config = dict(
    arch='unet',
    model='image super-resolution model',
    dataset='seven-segment displays showing three digits',
    train_examples=48750,
    image_size=32,
    crop_scale_min=1,
    horizontal_flip=False,
    rotation_deg=5,
    color_jitter=0.2,
    task='super_resolution',
    loss='l1',
    scale=4,
    norm='groupnorm',
    activation='gelu',
    weight_standardization=False,
    channel_attention='se',
    widths=[96, 192, 384],
    blocks_per_level=2,
    block='basic',
    dropout=0.05,
    attention=False,
    upsampling='nearest_conv',
    init='trunc_normal_002',
    residual_init='none',
    optimizer='soap',
    beta2=0.999,
    lr=0.0038,
    beta1=0.9,
    shampoo_beta=0.999,
    eps=1e-08,
    precondition_frequency=25,
    max_precond_dim=1024,
    merge_dims=False,
    one_sided=False,
    adamw_lr_other_params=0.0023,
    adaptive_grad_clip=0.1,
    steps=8600,
    batch_size=128,
    epochs=22.6,
    lr_schedule='linear',
    final_lr_fraction=0,
    warmup_steps=430,
    weight_decay=0.1,
    adamw_weight_decay_other_params=0,
)
Rows from block 6, named by matrix and row number. Rows with one number belong to one channel. Each number is 128 + 32 x the weight over the matrix's rms, rounded and kept within 0 to 255. All counts start at 0. Numbers have three digits each.
# convs0: first 3x3 conv (model.decb.0.0.convs.0.weight, 192x384x3x3), inputs 77-87, a 3x3 kernel for each
# convs1: second 3x3 conv (model.decb.0.0.convs.1.weight, 192x192x3x3, transposed), outputs 77-87, a 3x3 kernel for each
convs0.127:122170124109143099124113178148088175137088142143076141107142126122144098156117138117138099154132100104149116150161096158112133148146106138099095149121101130142120123127142140128122140132098127132143149096126098120091112140098135131106164138157158144113160138131154139122106083141154084167118120144
convs0.128:096075085157169142157158077119139133117172071158110108141120108074119140131146097090066172114105077161103097149085181127120094125152153077130188119150113126080138114082131153165122136121149140193168116178126156089125188137118122079143112131087185090136093151088211082130165111046086162156109063138
convs0.129:152148142193097057154095129121158134117159156073202151175153111109158093096092096124095144160078124210031116105145101099122144189188143084136135133103195138184145135104187190138137119137149161174099165113120132137100099099115153128114154178093144170168200078173164177069065142111147127147087176089
convs0.130:207152171110000131228207145093175040151129172112085116171100104107154184105113105061132158187167064193172035163182053150092112141197181078133154161152150119111146099121138151130125119101134115107122185107103094070068130120129092182085138144198122149152162106097162221138150217128115171157076173121
convs0.131:151115089087113147113106152102141129132160085104136079136093122141155121146122127154150072150088172157103115181126149055124133144141140124134124130184126086144177112127103122133120146104134161108132130190102109121115126058109127144115084167109112114148124132089141136189139109119194162163105222122
convs0.132:108157080136033179177077172164115100119102156195173124139140149161107175121190108126183130180089046103182117164164133141115133155056165083178073122114091178116132149130124122137163146142114217108074205117130090134104190136132144072090039136119226109200112082090110137094167104120142104100121136243
convs0.133:078195091090120148138090149134175116117151117160173103173091164140149151125170086114054173073074147079125094173134087076071115110101141154137117198122112112127158151144099145130121132104145102097155097186093116117193128062130119138124120159103134122042141157116120145099186174178165238172189237139
convs0.134:131078083058114127127161105150131080208215101118138172161149120100157148088103148117151106107171147190088198106095083111076190136147140175128097076099180108072103131145086163096128123166126152145087102138149116112114101093130168093145112171107076136111121104104198154098043150178177113125136143130
convs0.135:137123135166089147168130217085176104172100138155150145119147184083099104177113130110074249134106112135179103104109125204183194151081063130137133164117100119129160128137115135144167093104113155092071061166152049162166167150097133146168084096148136136103154088178162080143064153168107118182117125086
convs0.136:104123127181125117139129123114145134107110055168158153095129133160146123119105099128126104124136150114136163118113095141101142111114111128150159113098157122139165138098124136129110130122146144183155146186157192131102121137081123174140129078133122149127107134106120112143132092147059122142104161149
convs0.137:132124157220100092125112193125075155186155097171112186102107192102116106183128063165147083132143079102137101122131109067176098118182150152134146158082098130111128110147159172173133138123147131211050146170129117109135110127120078216160128107091165144222108189084087082216119163090077152153167164099
convs0.138:049103095145087021100202066121146132106135145109125128120088128071127125141146058172128143111141128136134128153099130161139137115103187139123077108101094154123106134145131126124122149115169122135157157125108167166154122134075076113057176135106062138147166101154160165110134136099097119152045098169
convs0.139:132138076089171140142160158093148093127179084125146161184108186122121140135145118115225100079070153104223089141054171144122141140145112160114128093126137165081100123136151153085115138131149187073160162181158087118142130153098155117171069088108077102119035199060118075122145076098103171113147151083
convs0.140:072140086101129118171158130118123122126089155197081154127132142109111033193139125109134170138173110189071122135135097112141136113139135138086140123122117151123123150169141129124165138159138167109106125106192083125114147155108163109133159114124098143187099175146086167112139195088139071146154157098
convs0.141:167117098145147107115123152180125113082172123144117167124111097175141151129114106208125083125146155133196136175101169116071129105187166106156099156124136128161146126140106121119107111108133155149097152088148113131114087128083152095151113099111146154133188082201109136144111099167093185137144189072
convs0.142:169106158159156106118166112147153090130180124125100106070127138100149095158139148186123084159131096132131115101111078160166108145132117102122131102121127185137144134174140131102121139147117161120153157175147109106162113106100140088120143128138148135156121110115129109191102115135137194105115145088
convs0.143:159148071056055165175128162103144103135102137123169104146173127160070125121123149080139087165095116108163138115099141182142158145107113135147112086114152143113133125118119168092167115158143110199143111176177172148093126119118117118108140114092115151101130123168124146112144129145076124077184126156
convs0.144:149176145112080126130161078079141124140065143123105109111129097113148105137118152071124163074135082114089121142177098185123100123106158115113139152112119104069155148126179161108148127133143097132149079116163176063155088157143154124107168117186125165148140195065180124142080168084082099117126148104
convs0.145:159195140112103140127090130089120112080050134145103078125124172134129131120190087029139141147024180109122119144079165165168120101114133117148147154118081126134150131115118124101130134118123129136109143201085111114160097021115116177135143151093129103130101111168099000163157068095168084149111205060
convs0.146:158124104100059076117149100123151103123161139119197089124186124101135096081080155148138147088125120160093106165116097093042022123088135108167149123070094122150097127121112147139146106116151160115082104104132124123122112068113141130107200128103138140103112165118137087112079147142129177138101099147
convs0.147:152114131126041137108112100102193107114119047165142119146117096083132167103121143103097095174069134154145123089192165144084169132167181119097167147086128113133109135109168145134125158147115089151121198105137135140202108192070119000165132047123106093143123138130102150190183134118096173108139112112
convs0.148:104202198139079115084089176123137090068102120053119102127119086108152120107113145099096206145144133088083160106135154139141128166106153095129150101128139106110140139166143162143141169119158083123132103174123100101147131128144131136160139103145105124139162107042099047020113086113098165193119131147
convs0.149:113103181219154207112129111112136144156105129138119153088132027112136181174106069166120152147098108146181109112220087061064150122144131101100079158162176077133098137147146096103115149119136137199099066054143137109128092128149124075080133116172114162112193086151107209155086131169105161200153140072
convs0.150:132162199068081128069130085160127099122116122130123099063087082185138137132038146150101110126133149100126136119118120123085105117114169095093125149128158115113094118118131147090130133145180112084121113130193100048041166110122153139170107152123150149139085090126079175137067190139149138166089096085
convs0.151:121126126144105052127141142138131104093106145148112117107152159138115131106158119111119155071125150129125075177110152152115123086138126106126158119100143121093152137095098131148138109096136144076157095176134111077081155110131112133123107139168156079056140144049178121104184094106128125100176080142
convs0.152:113091156063165167055119147121154129155132100102198103171073134117086168114151135124095135150183044119084092109137166140052177047098090094162165139099130139122127099144157138146128132134141096126118091109082162066150151077141138162099117175113151068159123097135203127075119086148254049140083147095
convs0.153:106145179152080200082174195095091106103156106107108100106117141124140135141117117140125136159096100094127142138143118115086075103060047065117171162111123046124060170096146135150112141109106139094132134119125124186206128178116107114099134148138169076077156153137115161112135113152130149183101156139
convs0.154:123167163123163185147137115137152129127151137140095153135136107091123143128121159129117176129139116097140114096138108169181150103163076112110135118145156121094109121188175171163189137173166126106146108164106117085129102122161131173149121123155144138144129086179109141088183107088126143124093115129
convs0.155:120094176201100126102163137113108142092110113159070146120137156136121119102129116111149136095158141149166145121129112071174115169101154091109122096154107114133114112141124123146156138141137118141109154190142113111131124133125105141125146100138115089118119065175080133148080147154116113119120150112
convs1.127:126136116160130113142123130120142107151138153148137125140116119139156144128094120110168147146154155148133143130118135126115137108107136158130115143120134153144120161140145147126149144119159111154120134132116131124146150147144120161130114133134125107135123141125133137153129121115096131134111123119
convs1.128:162129201100018112109093107076068034149151178070125149143154137104126141093178140139037116143168092122067064111114120097147109133133165133134111126131138102078088068102098094078127210075107136104120141102161184157152131135148089123125121169103137112042060114087068099152121112136129083119137147135
convs1.129:126137112128147082106177129115122171158131126146099113099139076141119221134212062121102132105096171177127108136087119139162118109118151127140111150058183080183114125209148129209141111184112127130160163154186141138145114115141125170109153155126137096158128177168165143146158159136145154118078077121
convs1.130:139123164073077087176148138138140160049058102086053079099140113199109152205100132150159160172142123116092143129096107102108136159180163178140176085170073066128043116141172089179143171072118103116148102101134068122117092102166116114117096072102103160083167170098127103157126145157162199109185210112
convs1.131:097096135130147124195177087146211149115138150109120101118155211147125156135104155088167129132092138155127198093173095096206110131111181135079165108138143110149173139113169226126158163050141124123117072108142091131138073136076134169113126153138154076154140074122135148114188126131104177095190140133
convs1.132:116121134100045099111147175149128078088121121120185244132144117202187098076112157142165141122139154088134053112132141121105120102088089146097108123151073190107121191118090144083086099133146089104118112138128101099149118071118112078071163134113194000079101067146147153136138070082185081125130127076
convs1.133:143110157099132155098158090125118138057057128109170161153171150123110195135167217098131124128161149102127149168141134144122121112163119112116165121147105141172107153120102136132178120176085101137154149104121165156132118114145069094120113140107088114185059143123087126171129149140098035090140069123
convs1.134:125127146107161110110112129130178142113095158083215133125144155152144168152161145174153119127157161177160115123110076084134114111090119091118156122103158091169124149093153179173149128206115126119149150134138124139131165144153134107112143129106138141139163112134115133142106136135127104167122108112
convs1.135:099164126097142102112095098118087098139156122104176126160000060121122220145094097134098123142191131133162118142122123121057119150100157099112129143049101142157162136115119106065138162202137109162103101166136119072121119158152081079129180109130142151158106197096077164048091073186106183127159101127
convs1.136:118135136097114156127114104143097111134124154104091072145150066157186215211136111129091142091095066111117102081073053086188118187135242144106133099109133116098111112136117172160187083121057156138124096099061111137141088142092123138128141116125039165103179134179138160135110114118161122123131115108
convs1.137:098165139141128132144134130121135131083061103089094051158178081141121143164178128139115169117181188150151190132069118135161078098140118120097146114165135087174084137139144149173106141146117103093144076165163120080163148151146181142125122130109130144119157222088146170098063115093137153095180146084
convs1.138:092100166145133133099091160156139117134145124079061145103105118147147128138086071137162103136137103146136171119146115145152117168160171121126100131110111090084130128122127152186117124154131137129132067102157072093147141171137103128145107133118141150092138113104125094071162133108157169203136157148
convs1.139:197103148180127139160114119147130153167167128138093115112138141100108083089081122184108082105174101094144153117147176131066178165098139190132127175146139142167158151170113085123136129138121129120127125121171194130145155156151103165115119127084096175066170199112163162053085115139108121107157148060
convs1.140:127111125162068114113096121196146184112144130138125090119142179100138129106141138116101115155158189096118137098134143111124171123099157151142131136145149143105108100081146097037143125156101078122091068132116125079114128099129130125126122082132140090112119100106130140080142041162190158163119182079
convs1.141:101140109142128140092160130182141110088154137134099131105137186137126174191129074141155158164123153123147124097141147094149096165105168133179112111161165088136169090131109126156167097148133144094154142134160115148146145168144143137115093103154164143153168163176091169145071062148138142116161113148
convs1.142:142177114126161145098112079084125117130110155067135069037144161148134094116149174089106081136044104163145119132102140151082125171179132091166105085123119156126130089069129156144129134167130157158162111139137047079110163193159120088143159126093127221143117108072144121120139108133127074114165151126
convs1.143:163156141144097123141074130085204130108170096124128139132076128114175205165122091109141093164126182113122204125150136148155144139117127087126189129042126079095132117168135098090146167134208119148132114139150172163129139114164107093100040153128114118154086139112082135161108122179093140121126158112
convs1.144:152142154138075158132148140199134162108092102112138138113105096141187159120059121085110212136089140139102160094117101140098097149086132087146120122095166129110161142167207148137115144107145099107132176125148122181149155136086179141135091141101120206168110135183137177113099131100127154103101112160
convs1.145:118156121089151141070125106126108156145124166115135149166129141110117121159076161094122141135175128161169161096201135159193133129162161148127164152126158159063115099128114136030145143115127076118138081143121179122125145162127125149133118080121085174161142127135120105093144106149135131073127109142
convs1.146:122136126144113142108185136117064144114079124165111104129153101151188171156115125153110158151176104140161119108168151150119134127150125135072108121166136122119131163159148129100111130111148125125131169176101116175092096100089124187120148187212131126198056015152099058148121135137144151084138123138
convs1.147:126154124160097083127072181156121101134062109047059060154097115132115177154119130120053164115101105170113099115180069113175153124128155171121075195094128156151151149146126196142118086086047104109113085082000222111198113149079155094157105101097148000065118088137104148068154142132197076094162095086
convs1.148:135118098116122130130149100094112110071102089161149115101115112162105135149100106131163126145130118138146118108131151130200086157109107122122078104185118117140149136130176158099093141119157129117133178193137201182153114125071100140094086098141115162175126198133165118161116105146108128106120120144
convs1.149:084137150156116140120090138060087087194109215099056080141184078122107131175182123172127179134041116109080122088165111149163146108148142145178126133090134086147153106124148145099139137105133129179128138136131083152116134179096137124135153106118101154133099191078172130108117142136092061121147140117
convs1.150:128131123152140149179155136068149096120109124160199176183200147075054118141162162154182176102159132116133085132152122149131122145146140163121155099170129160177099093121107173096169137099107122127088139110119131193132201149169151172122088089133131135162156138175123129144134129126096104084138129115
convs1.151:143149126156085148096145132164109143161064130123106112131107105122102079165138164152117149139119135099117069159169144118165157154153132156088136126088127115097076118133086127097105096079139138121146098140150144113128119109133118144138122131159108117129091093100084108100119104092126115146114155133
convs1.152:131117153106132103092163141114219095115091076113114168067144140140151155155100105102138116082150051097108159123129177106149132119153126160098150071179096092168098080166223130171122167121145103122157069186172037150129143129118170157113189127091204034094145007068157050119147082159110131075170127047
convs1.153:107131159153135142108170138119142143122105106111145100115124137206184195150149131106156129094131134140135081105087111090089078121104148100115077142094100109128087112164143162127112124146126112103121088126098109118086107092129128162159160137126121167113111113113141111077152137118116083132152103099
convs1.154:105144131170152154132141118132102106093121097106160142149142120168151127122150106062093090121137147145143137101130135148138110112125122133124121095089100131101126100143144136106168092123144119156118160142125141155142151153116076151112120131138122112131102145140120143125100127148107118151108109137
convs1.155:155149133120124101135183113123138115104112138134130126130170095129132120123163133124114123120101129110078097179131176159145145163111093147131118100146114105118092104095108109148127149082102140148104147151153155156143121105067117147130132106163122145105126179150148138139159115137099134141121083125